Weights of a small sound classifier: norm batchnorm.
Rows from block 6 of a small sound classifier, named by matrix and row number. Each number is 128 + 32 x the weight over its row's rms, rounded and kept within 0 to 255. All counts start at 0. Numbers have three digits each.
After each channel's rows are labels from the 100 clips, of 14976, where the channel reaches its highest value: "responds to" is what is common among them. Only what is clearly more common there than usual is listed. The data: struck, bounced, scraped and rolled objects made by modal synthesis.
# c30: last pointwise conv (model.blocks.6.c3.0.weight, 320x320x1), inputs 214-319

c30.128:118189186177157148129191074156150140112128122202095146103154127160115126142143134115123115140122113137111133135119153110101091136123137127115126106148165128144123147099123116136116119132134125134138110130128113183112130104114122117139154107164116136123097096116108127135120103142137138152137161136141127121138157127105
responds to: striker: soft; one hit

c30.45:080160178155142115100180062157138091079059157162089157111131106138106097149108148101140092122124104123080088132096139118092102150127147120107143126144115114147121161092110111145101120090099143126121081120091100154102132091118089125120127113115135151142117122116116135106117116124121132160139132121130125108146138115096
responds to: striker: soft; one hit

c30.62:136117110131122107132100113126126106106125106145131119100124114114110097134066167141071139089141126133159134142160121161150122100132094140171083139099133085143100089110113084134130082120175069126147150101170117120084075122151180117139128138104124097098174159137095124168122147123046101097085095123131149138129135113129
responds to: striker: soft; scraping; steel-like damping

c30.2:092195147177170136074127100141213063090104116156066174036161054185070154174017090100104094106100095128098111131113125171079111172117128086101099115132100093156120108061109112125125101091130105125072100154099148102123144076112105094084139083142123116073123104117111117153107104147100098121104130134103125119129148134107
responds to: striker: soft; one hit

c30.152:130142130106084083136121166127116113124137167098123108107098131112130071073083165111087118088167141084155123150167165133170096103097112157153099105106105096125126126182087099136149082181165082170124145101122132094062048168098177110155129141068101146101133167114087129130173185115075114112095091107116115171105123110122
responds to: striker: soft; steel-like damping

c30.155:107170087171076162152085122084179124134154145091161098121115130172148122176134150138122152106149143156172108203149132199131171094160160164147148164164144133082102089140146140163169110156180148164110180103168209107131125152168161143159175122116162082138140149193125149178124169135148107089118080181108133155123085115144
responds to: one hit; steel-like damping

c30.284:141124138150114098191145133091144167196118131142188139131132161131165110107148128197117191113153210126144158109178104110162129118107115126145105129097166115122125078168111126074153122120162104095117149120107104153128136170127167185126066121094140079098154145091129044145147174130118116081122089106189198083095109136206
responds to: scraping

c30.287:122081117099075058119145148096085110143127093092099089105099096047125087076097125091092097094114108068086121068097148073108112131099092098101081080095105126125141149088119093124076090099101128142116101092097067121093093107097091084086133119121090147076080102080104129081092105118126117141096133073128117101113120108107
responds to: hard striker; rolling

c30.209:126168115149119095151142145130142155165142134135128085118096152149135087132120107131076146043105130143144173155151108170140111098154144118132089101065134086111136105133094089127118054101172098130096143113087138118059058121132129130108086145129106129118123123113056100144154164067112067107112110134135137125111110079143
responds to: bouncing; mains hum

c30.35:168136138156110104199146152130122203192163131160197126145115176130185104126152166216104193116153206090146153115161145125146102118096130142158110127136197121106143106155130112059150123143156125080147159094116137173124094164118152189143097153125127051150151168084137072134152156156098100120126102102208196126122115118196
responds to: hard striker; steel-like damping

c30.210:129096150062132092096156133132073104116137155147106127093128083035107113097082109087109106090106073067094139024061132061107091114068091103089109089099094124102125133085100076132130122130062095124093107145106103144114116087068099073091148111132097161113070070091111157065089087144138153154086118074078108114123146109073
responds to: shape: membrane; pink noise; white noise

c30.206:158141099134089132120126141154167116130108092116115118072118090169122115114039148105095138095145133149154132171161120166143135113168151133159097152141090071115106118155131110130123079144150129113141134138124159085091091147148151090134118137119134114113165132137106116178137159118085101122105094149096134133105140128114
responds to: striker: soft; one hit

c30.130:173138135138113149200136183129114191194155109117183123144132163133175131127140181192166190141176160128160127158170169131151117128124125165162153111161179168123111155192159147144177151175187150150149166138130135146170140189161180177141156175136162128135167175131162132138177182144151140158162148147160167177130127151158
responds to: striker: soft; one hit

c30.95:123097098120127057125106168174080109110169156149124074108101091084095089110067187121097136093162110083170123127140214145114122065058063167141078157103087095109120164141099078167187101169114094189127156076172135129084100125129142124154163158137072132075130141131077150171143151101068102168103109116143107184125105085125
responds to: rolling; text has "noise"; steel-like damping

c30.109:132102122141105085196125150114114184186150068172174147117149147136181136123100125192124181114140174120153175128159132133143111128103139125119104104106170117106133096169121099074143099151160127081121149124121126157135121166102158182136076164111139026100171172106136036165160137135093096085083113123171204125141098135203
responds to: scraping; hard striker; material: steel

c30.205:117152119161079110162100114111152196189139104127178142126135198147187136136135143196113186105116193115131096114115119123123140134110108116123106141122206085150116099131113108039118116104129133064131128122115121134133096113120136202146067114113141056134113110093136047121122106134114131081115105128163194117127145144166
responds to: scraping; hard striker

c30.111:134139138105138061124131135155078124135145151140122066070125132078132023084103131122097122072100121083122118102117151122102072094080094109111085082092105095114120155112052070130124094131101094136098123096096119137075078119094120122123139141140083114132095108100076095138117128070110093154115136078132107122126085081114
responds to: rolling

c30.178:154103130116108088139117143126112122148155146122133093126100137073106079105116172110085119068174118067136112133170208140149127061072072167175069140082101053116116160178069065179195066185136061193150183059144154099051077158123149120151176161047114145088135156151096166171143169091097095133075107141119098203090149102116
responds to: reverberation; text has "reverberant"; text has "noise"; steel-like damping

c30.164:159053117082124072092135136159072124112121119138102180072164126039121118092077164115097128103145135060120128072086151081104105134086061133125073108103110110135126161101077102144137117154077082132157128132129085108097131136087107097106152154123138125073109133128099155122129109163123134173097143090112103135142138125117
responds to: steel-like damping; white noise

c30.232:133187230167176145119218101200175101111140131223094158105153099178114122179133154113127114107106128150152142126115175095117125114121139134136124126156124125135126149135131148129162146150137113154132122153115119187118145107152144141148125125170115134140098121130134135123137142134130148197135138117122110151126126145131
responds to: striker: soft; one hit

c30.156:135136116100161111104117098157116087077121127134085110052118087150108109128033114111116096119136110118127130171143133137134095129133123129132110106114090097130148142121157107145144144131165087139125106163124157066121120163125110110101152138116150151085143148155117166144158146117100133162101119117078095135140145151120
responds to: rolling; text has "noise"

c30.260:108173219150146110120228112155141143104112180209099139104137132146139104152114141128142111116127109116125124147099141103090115135107149118128133125127145131135135166107115125105101113099143132148126103110117116187109136102129101142124114116132124156122117129096110129130129102141151151148133116121163124131116127116122
responds to: striker: soft; one hit

c30.9:139122127119111108141149165152119139137150127138163137103144139100139068102091148142064136058145149122166116143177175176141093114139171150138078129078113068153107113136087050130182083155175061172144162124119165126033036129122172126146135127103109103086161167128077131155148161119092116127076144128112132144135145112136
responds to: clipping; text has "clipped"; action: repeated hits; steel-like damping

c30.52:084131132081129145140133133121095129109120101139113173127157124121122128127094152171089177122148189108161130140199121152141147123149089149164077136107140110150148070115099123073146128144168114066105161129138153104127132131151187177140105147116148076116211173141114053169126145114096124103099091145153179114137141144192
responds to: striker: soft; one hit

c30.263:123145131166097131146131123092141173167139095148187144121119179155193109140154161231092237128124237127143117145157130174106135150113127140142103158122197093138130093117105115048133093140143105064129160138175165155120099100135169230161104112123124029099163161160106042170109119121099136087086114139196215124147128155210
responds to: scraping; striker: soft

c30.158:108121123175109119186126101085138182164128080151153114117120163160143128137101120210095180125108188132139165116140108149125131127148123132130083119119176122102125064133119129050115116126140131038109142114127078155117107120111139201136073129125148019100163158102104018144143152108103101084106100123176202115108128150183
responds to: scraping

c30.108:186140129119144118147132159170133126130151129135154074113070111117134070098090127094102120074171140121139169134160176139177079105116132185171120124103120100133180184147095106149186126161136095157162143124130134135105069145140141089126159148163074141088157165117095166122159164078069134159110177121100109161152135097114
responds to: size: large; steel-like damping; clipping; text has "clipped"

c30.250:132093159130099099183118146114106179155129087163167154136127162111181103115126169231118205139155209105180142150219112153177135104126144141151126125112179093119110102146128114088129105143175095117167205103120126144112108164144199206151104186105155066113215196110116077143180133116097085081118102103185216143108107140218
responds to: striker: hard; scraping; glass-like damping

c30.161:110160209165151109122223089160157131124087159192121133135127122163095098136143149102115125128090113110105103120105127140103113141105122088093134097127122113134148147112110096130089136096098134132123091124105118177110100089105100143115109110133117142140104113128095132115118088122153134157104139119153136105116115123116
responds to: striker: soft; one hit

c30.168:153112095122074103139158151152100125116169089125148103105083099104127066111107125123070115087153111076145092087132122106152105088087093127143052104063087064113091125148097066148129064131121060141116113046135111143061083132072122103103140137084077114066118146099117119130155124100088132119051112085083122145100116078128
responds to: reverberation; text has "room"; text has "reverberant"; material: steel

c30.171:158142114147121122142160166119126127166148074095133090084119130151146119113096102115085132087156143147136146123132101138138126085152141100112117127098106108073126128147111132091117093131138131087100109102115137083095103127153126138127117141105112132121142135141072118149122138089110079098118135125117123107089079074134
responds to: bouncing; membrane; clipping; text has "clipped"

c30.138:128128120122140039112125131157090081093128155133099129052121110076111060082057136095089096071114108026122155095108181094128073112058017161151064109089122081098139138135088055129138103154099065148114126120150094114069063136110116124107126141129071142074110118117069116143125119105090132161091144085151099155128091099098
responds to: rolling; text has "noise"; rumble

c30.24:146073096116111131136085125144082133156146064137166160103161107122135101136097144126046133105111155113147117075133144103126135136102098126106062145076163067135119121119120082090135067139100071109131148132139095147111106125104159150145135123158121067046142143082092111144114119128042125123067093117165164135138159142162
responds to: striker: hard; scraping; steel-like damping

c30.277:142072144092089083151149125145089134158121137137171090090087119093141083068081145116058142101118125131117159096140152102136093105108125140109080110068130049114123143117094083100126097121136073118121139126109103161065078152099127137101108135142129133096141118102056123109130135101079081126079125072155122135141104093138
responds to: rolling; mains hum

c30.298:125111112132105134191117106113137166156127109140159143155136174150159112096126117208082202136110227127157173179183096164143090106145143119147108126097181114126150077130137119034126128136178092052130132148147159183114127110122146192153099132153164033117161159133120042159138162125077099128108123120207199104129133135208
responds to: scraping; striker: hard; glass-like damping

c30.182:155086107082093110166125160159093146145143087149157124113133118100135093088089154145031141117152144123134134083157151128151126152116124147138029121068123055141129137139127071102135059144149031136150154138121106142093067139104156138134121160140105103044162132092067084130128132132034104141054119102142132119168104111162
responds to: striker: hard; rolling; mains hum

c30.53:156125140156114120203089105105141187172124125137176147141139185122177130120145104134107121129105158119115148153146096140126137120103117112100099148122164098127142106139142103092117097123114123067105112131144148158105111132121128134129078115132118065127156117134115064131141114129109101084112098147131141081104123138125
responds to: scraping; rubber-like damping; mains hum

c30.224:106163094178094155146063103071180127131094142102122073112081141174113125134097057126111118117098124170131125178117058188099118090157151078109117144105127106058137081092152120094103093072138115104060110083128164132112093124176070099077087091113135113117141108131108132160118107077097072047074074160131113102098075079102
responds to: bouncing; steel-like damping; action: one hit

c30.310:060150145159119106110144054050160106108090128132118061096083117134091119147100046099104106102078085127100189185099108187077098100155102084064121131117128110074167091082118117099131136111154102094035115114135207147088115085124061104085099080135110098099115068142102091177088136114097064074106093142131124110089058100109
responds to: steel-like damping; one hit

c30.30:107145103066107129090127102101118068065084166094103121112095094119099116124073166154111173118138140135135144163160140174153141155128123140172114139100108114174148139143122137150139114153166120138136151163126166122138108136136168152156142130128159139097160147115130148174168156127084122155118155137143142158146155138158
responds to: one hit; striker: soft

c30.55:149169205155112093129205093162148135143107133190127138128149116139104093119124117116151100141113114130088108129094144122097076124089128094101144105129140156099133136116116134090097151087130136123119082101122140190145112112121088134106127129125102131170106085136124112098100098106173109147156116129145123103111089110111
responds to: striker: soft; one hit

c30.217:125040132103097066157133126109058125144137127130135123078081156078138070054104144148100150129129164152119133157139116130150076122132124109123073091068118085128144108146123088115116106116162098126111140113103137124071115143083105138130125134091107106131127129103098107156121131100100131098075143108146149118161130141147
responds to: hard striker; rolling; material: steel

c30.270:137127099148065083126142133128140132151133106127143077091060111124115054122089120124036122046091139137132136127109142139117095053126139113109079116064157040094110109102071072113111055116119077112109132088114139158041060096103141111092085117137084092057121124087019116146107102060045032128047078135159146123090060052118
responds to: bouncing; steel-like damping

c30.157:139116132070139077081131137167065062089143136127090116072137072076081114105066203110092118108175118107171133126134218131157096111080096197160107134086109099106149188156138114176208105195141100199142158113151122131108112174120154120147182196119113132104140157147131168147163179110098123177109122099139113222110110113121
responds to: rolling; steel-like damping; text has "noise"

c30.145:100073089111162141087082097141118116097117118130113117141120143120095125103171131143134147118120120162077180129102126138105132121182185118100153129135126124144163148087134125133088156108120147119155094131097140136123146099132110147094129116133135179153115078138131148091082112117159166192116163138139124117129125126141
responds to: hard striker; one hit

c30.212:185159157168154083175178187170158195176195103179168131117165153164163082131137117128119123167112113118103148124117122115127069124118134132124125129135110126113113129129112145144108146134090112118131122105136131156119118137129098094087147123161118119140105104112125127129119098127105145142121117121134102129109105103097
responds to: striker: soft; one hit

c30.106:189088142105153080154128205182089129169191092115167130085128151124145112100090159118103117149140109109143123137148167126141092154116126146133079132075110116162120161133153118141155105140136093161143147143126122110151114155114134118127143171135121127089125133111140139104134128128094160133100138122102108131152172150110
responds to: hard striker; reverberation; text has "reverberant"; text has "room"

c30.43:136124133163096101187105138134136172183154096159198126123136193127178116117117189227101240120178216099158115113183128172160133110133124178172096155116173086109132097147081102057141117180148106097140185103162099120104110156154198244157090157110108068128174163126107040166138130107110079084118104143216184128128128093225
responds to: scraping; clipping; text has "clipped"

c30.189:114089123123137074110118111131061119108096154145120105114120122085109066031100114123080136099088127120105141077113114092105060111141125103117087053069113087111111107117062070091073116106128090112134078115062068134090096100060110145078071111151088123120121113075052086096111089100097120126107137078143125084130101107120
responds to: rolling; reverberation; text has "room"; text has "reverberant"

c30.261:186141185175141100186146130173126165191132148167139105133136158133164090097127117115105116127102101110106159150112137158093125125135127111111085130104122121125114133127091099119098110096106087125101121134128133147102105104119088152099093135160125131112081115127090131135127106099084101152103152147128124093116130119118
responds to: striker: soft; white noise

c30.31:160130126147098143179106149145132203189162024149196133149140220149226121164142143198083170108134190130174137142157156140145142157115142165144100172123179089156114156147136116081134093142139097119175182143146151182114117138161159200147131161133169078098116164125095104145113144152085115133112156150178188163173151149163
responds to: striker: hard; scraping; rubber-like damping